From a checkpoint of a small contrastive audio-text model: encoder patch size [4, 4], 11.3 epochs.
Rows from block 2 of the audio encoder of a small contrastive audio-text model, named by matrix and row number. Rows with one number within an expert belong to one neuron, the router's apart. Each number is 128 + 24 x the weight over its row's rms, rounded and kept within 0 to 255. All counts start at 0. After the name is the row's rms in percent of the matrix's.
Before each expert's rows are labels from the 100 clips, of 14976, where the router gives the expert most weight on average: "responds to" is what is common among them; "peak in band" is the frequency band that holds the peak. Only what is clearly more common there than usual is listed. The data: chords played on synthesised instruments.
# router: router (encoder.blocks.2.mlp.router.weight, 32x64, trained with AdamW), inputs 0-63
# up: expert up (encoder.blocks.2.mlp.up, 32x64x64), inputs 0-63
# down: expert down (encoder.blocks.2.mlp.down, 32x64x64, transposed), outputs 0-63

# expert 4
responds to: thin (high-pass); reverberation; white noise
peak in band: 0 to 250 Hz
router.4 113 [124 145 161 147 121 128 145 109 125 102 133 167 110 100 130 157 162 112 117 168 121 138 101 127 147  98 101 116 127 139 100  89  83  90 110  90  88 180 103 141 101 149 110 127  94 114 137 153  95 121 142 120 159 119 104 166 105 109 100 155 143 141 110 134]
up.0 093 [ 66  84 114 156 110 115 104 103 122 106 139 124 154 104 148 114 128  97 133 139 157 108  83 147 111  83  84 116 160 134 120 123 106 155 149 172 145 121 106 122 136 167 117 132 132 149  99 112 129 163 136 141 157 141 122 151 112 117 135  91 139  91  99 101]
down.0 095 [106 119 126 128 150  82 156 158 139 112 161 100 156 107 103  91 153 133 140 127 141 193 130 113  98 155 118  83 128 113 131 102 104  96 109 124 171 157 154 127 114 109 138  88 134 147 124 119 118 110 179 181 124 136 117 109 145 128  97 118 145 137 115 117]
up.1 124 [137 141 130 159 145 146 136 108 154 194 113 126 132 135 149 111 161 111 118 148 100 147 185 116 137  80 132 141 108 111 140  82 133 170 111 127 132 124  76 140 167 148 150  98 130 160 102 127 152 136 115  97 131 143 101 113 106 110 140 153 146 124  87 132]
down.1 115 [124 151 133 100 114 102 108  83 134  96 147 173 153 149 154 104 118 158 169 120 142 141  79 135 144 135 140  98 139 145 158  96 110 185 130 124 151  65 139 112 140 116  94  87 119  98 145 166 161 122 118 153 114 124 120 140 118 143 119 120 127 129 122 136]

# expert 19
responds to: arpeggio; playing: arpeggio up; marimba-like
peak in band: 500 to 1000 Hz
router.19 101 [124 138 108 146 123 112 127 128 117 154 194 144 164 111 144 111 142 156  91 138 149 159 117 129 129 118 143 151 131 113 139 124  91 124 144 138 142 137 147 107 186 116 161 102  87 148 104 112 101 115 111 194 135 132 109 142 153 110 131 103 175 133 171 126]
up.0 111 [129 135 154 105 108 146 153 113 130 116 129  86 101 122 137  85 112 145 181 122 105 117 161 134 131 151 147 198 134 163 120  99 139 158 156 151 147 127 127  94 145 132 134 110 139 120 119 113 145 181 103 191 112 143 136 138 154 146 153 137 154 137 148 136]
down.0 116 [109 109 140 143 133 147 128 145 114 135 110 127 165 157 141 140 126  97 136 133 106 124 134 126 117 128  79 120 122  71 122 111 150 141 108 145  86 171 153 120 114 110 157 179 170 125  85 137 105 198 119 147 127  99 139 132  91 119 117 127  96 136 122 165]
up.1 122 [155 117 167 155 111 115 116 142 149  90 114 144 146  96 148 158 103 119  98 137 109 140 124 119 124 157 126 104 113  99 144 152  94 155 127 128 147  61 100 138 128 141 160 101 113 182 123 122  80 117 117 143 165  97 139 141 161 142 108 114  92 127  96 125]
down.1 112 [113 116 142 133 117 133 123 115  71 161 122 158 107 126 135 100 122 116 109 142 107 139 142 160 153 107  85 104 153 106  81 120 140 135 139 124 152 169 130 118 118 146 140  98 140 120 154 136 138 131 146 140 156  54  98 102 166 140 110 170 164 100 153 126]

# expert 0
responds to: arpeggio; playing: arpeggio down; vibraphone-like
peak in band: 0 to 250 Hz
router.0 112 [176 125 149 178  88 113 151 104 144 122 173 172 135 120 134 153 153 132 108 168 139 157 105 139 142 123 116 132 120 164  94 106  94 119 116  92 105 131  96 147 121 138 101 104 109 159 131 140 109  88 160 143 148 145 110 158 113 130 104 151 161 156 125 145]
up.0 061 [104 120 110 108 160 149 161 114 152 186 114 144 118 150 154 150  97 130 148 120 141 142 165 171 134 120 133 199 110 115 129 124 109 153 135 134 107  85 140 138 110 139 149 127 122 147 139 108 122 147 115  99 172 118 116 164 166  82 154 147 136 140  97 125]
down.0 062 [139 132 132 102 111  75 146 121 141 139  71 155 143 121 116 125 113 159 120 167 133 108 111 163 165 119  94 109 114 135 125 150 148 125  86 141  75  94 168 120 149 165 124 118 131  82 122 150 140 107 164 149 121 149 134 135 156  96 148 115 110 147 158 131]
up.1 098 [176 115 161 146  93 162 122 132 151 132 133 132 134 120 130  68 141 141  82 140 134 138 108 106 134 127 128 130 179 148  90 149 118 107 137 110 111  72 161 162 109 107 122 140 152 147 106 158 117 170 169 105 145  94 144 116 147 129 140 116 150 124 137 153]
down.1 117 [148 139 140 131 156 173 116 152 130 169 120 128 104 109 117 115 134 114  78 115 143 106 147 131 115 138 131 158  87 133 102 134 126  95 120 110 133 151 115  93 114 106 109 134  86 151 145  93 146 125 154 116  93 160 164 100 117 154  68 167 131 176 119 134]

# expert 21
responds to: pink noise; white noise; instrument: electric piano-like
peak in band: 1000 to 2000 Hz; 500 to 1000 Hz
router.21 069 [127 121 171 156 159 159 135 150 119 186 118 107 118 124 122  87 121 113 170 112 112  99 113 155 139 123 151 105 140 133 134 154 158 124 137 121 161 120 110 126 104 166 122 181 142 113 140 104 138 164 116  99 151 116 150 103  87 179 126 160  98 119 111 135]
up.0 102 [165 116 115 158 143  87 179 122 145 174 167 152 114 110  91 116 109 132 115 164 116 113 130 137 128 148 109 149 134 142 189 116 152 150 140 103 133 105 101 129 123 136 126  63 136 109 120 143  93 164 154 116 118 149 142 137 137 104 110 168 118 112 132 140]
down.0 101 [117 146 151 111  93  91 145 121 139 106 166 156 161 152 128  95 133 124 107 108 127 153  95 163 144 134 128  97 122 104  82 117 100 149 135 105 117 113 100 138  90 138 104 157 128 127 168  98 153 133 139 144 111 105 148 111 173 133 113 125 184  84 156 129]
up.1 102 [108 129 145 142 126 131 150 151 104 170 175 153 151  96 121 127 119 132 113 139  79 118 146 124 134 167 113  72 100 131  95 152 177 126 125 104 137  91 155  93  93 168 111 129 123 113 138 141 129  97 111 135 133 105 143 150 176 136 106 141 113 154 106 103]
down.1 112 [134 174 119 120 141 107 122  94 123 128 158 130 128 136 121 130 134 143 129 131 151 117  97 103 169  64 113 157 120 114 181 127 119  93 151 136 116 110 104 133 125 173 145 152 101 143 145  98 102  90 120 123 177 134  99 137  97 115 141 135 131 165 124 183]

# expert 25
responds to: arpeggio; playing: arpeggio up; clipping; text has "clipped"
peak in band: 0 to 250 Hz
router.25 110 [156 117 156 141 168 116 199 116 145 175 128 147 132  91 139 152 157 120  98 129 141 146 134 142 124 155 119  83 127 140 123 145 109 138 124 123 111  89 119 134 156  87 122 122 117 153 148 141 130 133 178 105 154 176 128 125 160 113 115 112 147 160 136  86]
up.0 091 [125  87 120 135 139 163 139 138 114 130 150 112  70 126 145 120 137 135  86 105 110 109 123 148 150 107 129  95  95 125 166 177 123 111 149 123 148 104 112 148 124 132  77 141 106 133 160 137 176 112 142 137 166 149 182 117  90 165 103 129 116 129 136 114]
down.0 098 [132  75 178 122 111 129 129 108 121 139 116 121 134 143 149 102 118 135 167 168 123 134 131 173 137 178 115  80 122 164 118 114 123 167 124 121  89 136 157 169 108  98  79 119 132 149 104  76 152 156 114 101 120 122 117 124 133 115 126  99 141 124 134 137]
up.1 096 [164 105 102 122 116 151 150 126 128 158 128 153 139 114 121 127 161 140 148 124 153 111 118 131 126  87 147  77 101 188 144 112 108  94 115 110 139 113 135  87 138 105 161  92 112 119 120 105  78 108 121  75 103 148  85 147 137 118 115 159 141 130 132 105]
down.1 101 [117 172  81 145 130 141 179 168 122 118 120 136 116 149 105 115 131 102  66 111 104 122 144 144 133  97  95 166 138 144 146 159 110 105 129 106 132 132 115 129  75 126 140 132 159 148 153  91 131  84 153 138 162 103 151 130 141 116 107 149 102 144 125 110]

# expert 28
responds to: arpeggio; playing: arpeggio down; thin (high-pass)
peak in band: 0 to 250 Hz; 250 to 500 Hz
router.28 096 [ 74 129 151 143 160 130 138  97  99 152 139 149 123  77 147 153 135 133 102 129 106 137 105 137 150 150 128  91  83 147 135 122  97 149 112 101 102 113 125  92 108 100 113 123 117 127 159 171  90 107 144 109 160  91  99 145 127 105  99 108 134 152 116  92]
up.5 104 [150 151 144 135 119 108 101  71 127 105 129 121 146 158 141 107 113 123 117 155 146 122 130  94  82 111 138 132 126 130 115 160 115 101 117 107 131 124 109  79  61 148 127 132 128 106 164 146 129 148 123 150 145  92 126 111 133 143 129 172 129  91 122  60]
down.5 120 [115 139 144 120 126 100 172 142 108 102 150 139 161 107 142 115 152 147 133 153 144 143 149 119 130 114 103 124 114 112 115  87 128 156  98 140  77  84 104 144 145 191  96 113 159 153  82 139 153  69 127 115 131  96 122 108 124 152 134 129 140 141  95 128]
up.6 097 [154 134 179 155 101 100 137 115 155 111 106 159  93 114 128 110 167 178  98  69 117 111 173 165 110 137 119 154 132 165 144 140 123 159 158 110 126 121 101 105 128 127 128 129 136 133  94  86 114 122 122 157 125 120  95 141 112 143 120 159 101 114 130 110]
down.6 098 [183 178 101 154 119 145  92 140 120 143 147 141  96 167 114 108 106 164 150 102 138 131 110 132  97 116  91 151 106 109 112 125 126 117 143  68 135  95 106 142 137 132 136 105 127 143 134 170 121 147 107 121 174  96 141 157 118 131 106 145 121 119  80 125]

# expert 15
responds to: reverberation; text has "room"; text has "reverberant"; thin (high-pass)
peak in band: 250 to 500 Hz
router.15 095 [174 135 123 121  99 103 143 121 161 106 139 131 182  91 156 130 157 117 137 159 113 146  96 138 111  97  95 128 160 108 118  94  93 100 118 132 111 188 111 152 142 137 150 143 119 107 158 148 139 135 114 168 118  88 147 121  99 147  85 145 131 136 124 111]
up.0 102 [170 148 146 108 116 165  75 113 146 165 110 126 173 138 133 160 119 123 108 129 140 142 134 105 141 115 101 110  93 131 119 159 147 110 119 128 123 146 154  64 101 112 116 141  99 146 173 120  79 122 121  89 161  98 104 137 121 123 128 125 142 135  87 135]
down.0 100 [162 144 131 150  67 118 115 120 133 142  86 113 183 122 121 107 108 143 142 105  93  97 136  63 117 136 124  82 110 107 129 137 141 139  99 117 103 114 111  95 138 106 148 124 167 146 134 116 135 146 111 154 129 146 149 128 126 152 138 133 162 163 178 124]
up.1 108 [176 130 159 113 101 141 144  92 117 172 148 148 188 144 140 136 124 118 142 165 153 133 107 108 110 128 138 117 135 160 149  94 126 125  86 126 179 160 101 130 136 134  99 147 115 176 147 105  94 127 155 135 147 161 152 150 101 119 109 144 122 106 145 116]
down.1 111 [132 111 112 149 148 137 105  86 133 142 121  96 133 123 157 162 140 156 163 141 127 113  89 121 123 124 134  95  95  64 161 136 117 167 137 150 127 133 117 158 161 168 160 119  97  89 112 138 111 103 104 142 118 116 108 164 123 135 106 140 186 119 112 115]

# expert 26
responds to: arpeggio; playing: arpeggio up
peak in band: 0 to 250 Hz
router.26 099 [137 156 118 118 117 123 151 137 152 151 124 120 146 142 139 127 177 145 148 138 130 134 155 103  92  95 111 116  95  81  69 141  70 137 151 118 113 152 177 153 119 144 152  86 125  84 144 145  77 119 113 136 130 122 139 130 129 138  87 125 145 140 124 103]
up.0 099 [ 89 128 144 165 120 147  76 142 158 119 116 145 141 163 108  94 131 154 150 139 150 128 190 119 128 120 132  98  76 102 104 113 127 136 131 123 148 166 153 116 139 103 151 127 173  95 113 109  65 144 100 119 130 125 130  97 152 135 115 111 138 137 129 130]
down.0 095 [131 143 122 106 139 123 153 102 166 104 120 102 121  96 154 162 142 154 139 158 100 123  98 133 123  95 105  89 148 192 103 131 130 116 100 133 126 190 132 143 128 156 126 100 111 115 127 165 120 137 122 122 161  86 103 113 104 119 147 144 167 120  85 119]
up.1 081 [131 113 100 120 161 142 100 107  89 105 130 112 114 108 123 135 121 105 142 144 118 127 112 101 155 141 139 142 183 138 144 189 147 132 110 145 144  94 153 123 139 158 157 108 121  99 101 175 160  98 110 118 105  97 117 146  71 119 158 150 159 153 129 115]
down.1 089 [130 146 154 126 169 134 105 110 152 110 114 184 112 146 102 128 113 114 149 122 157  91 166 119 161  90 126 154 160 130 163 120 135 123 118 144 111 114 116 155 157 156 164 112 119 112 154  99 119 144 147 119 127 131  88 114 108 148  73  77 158 105 123 140]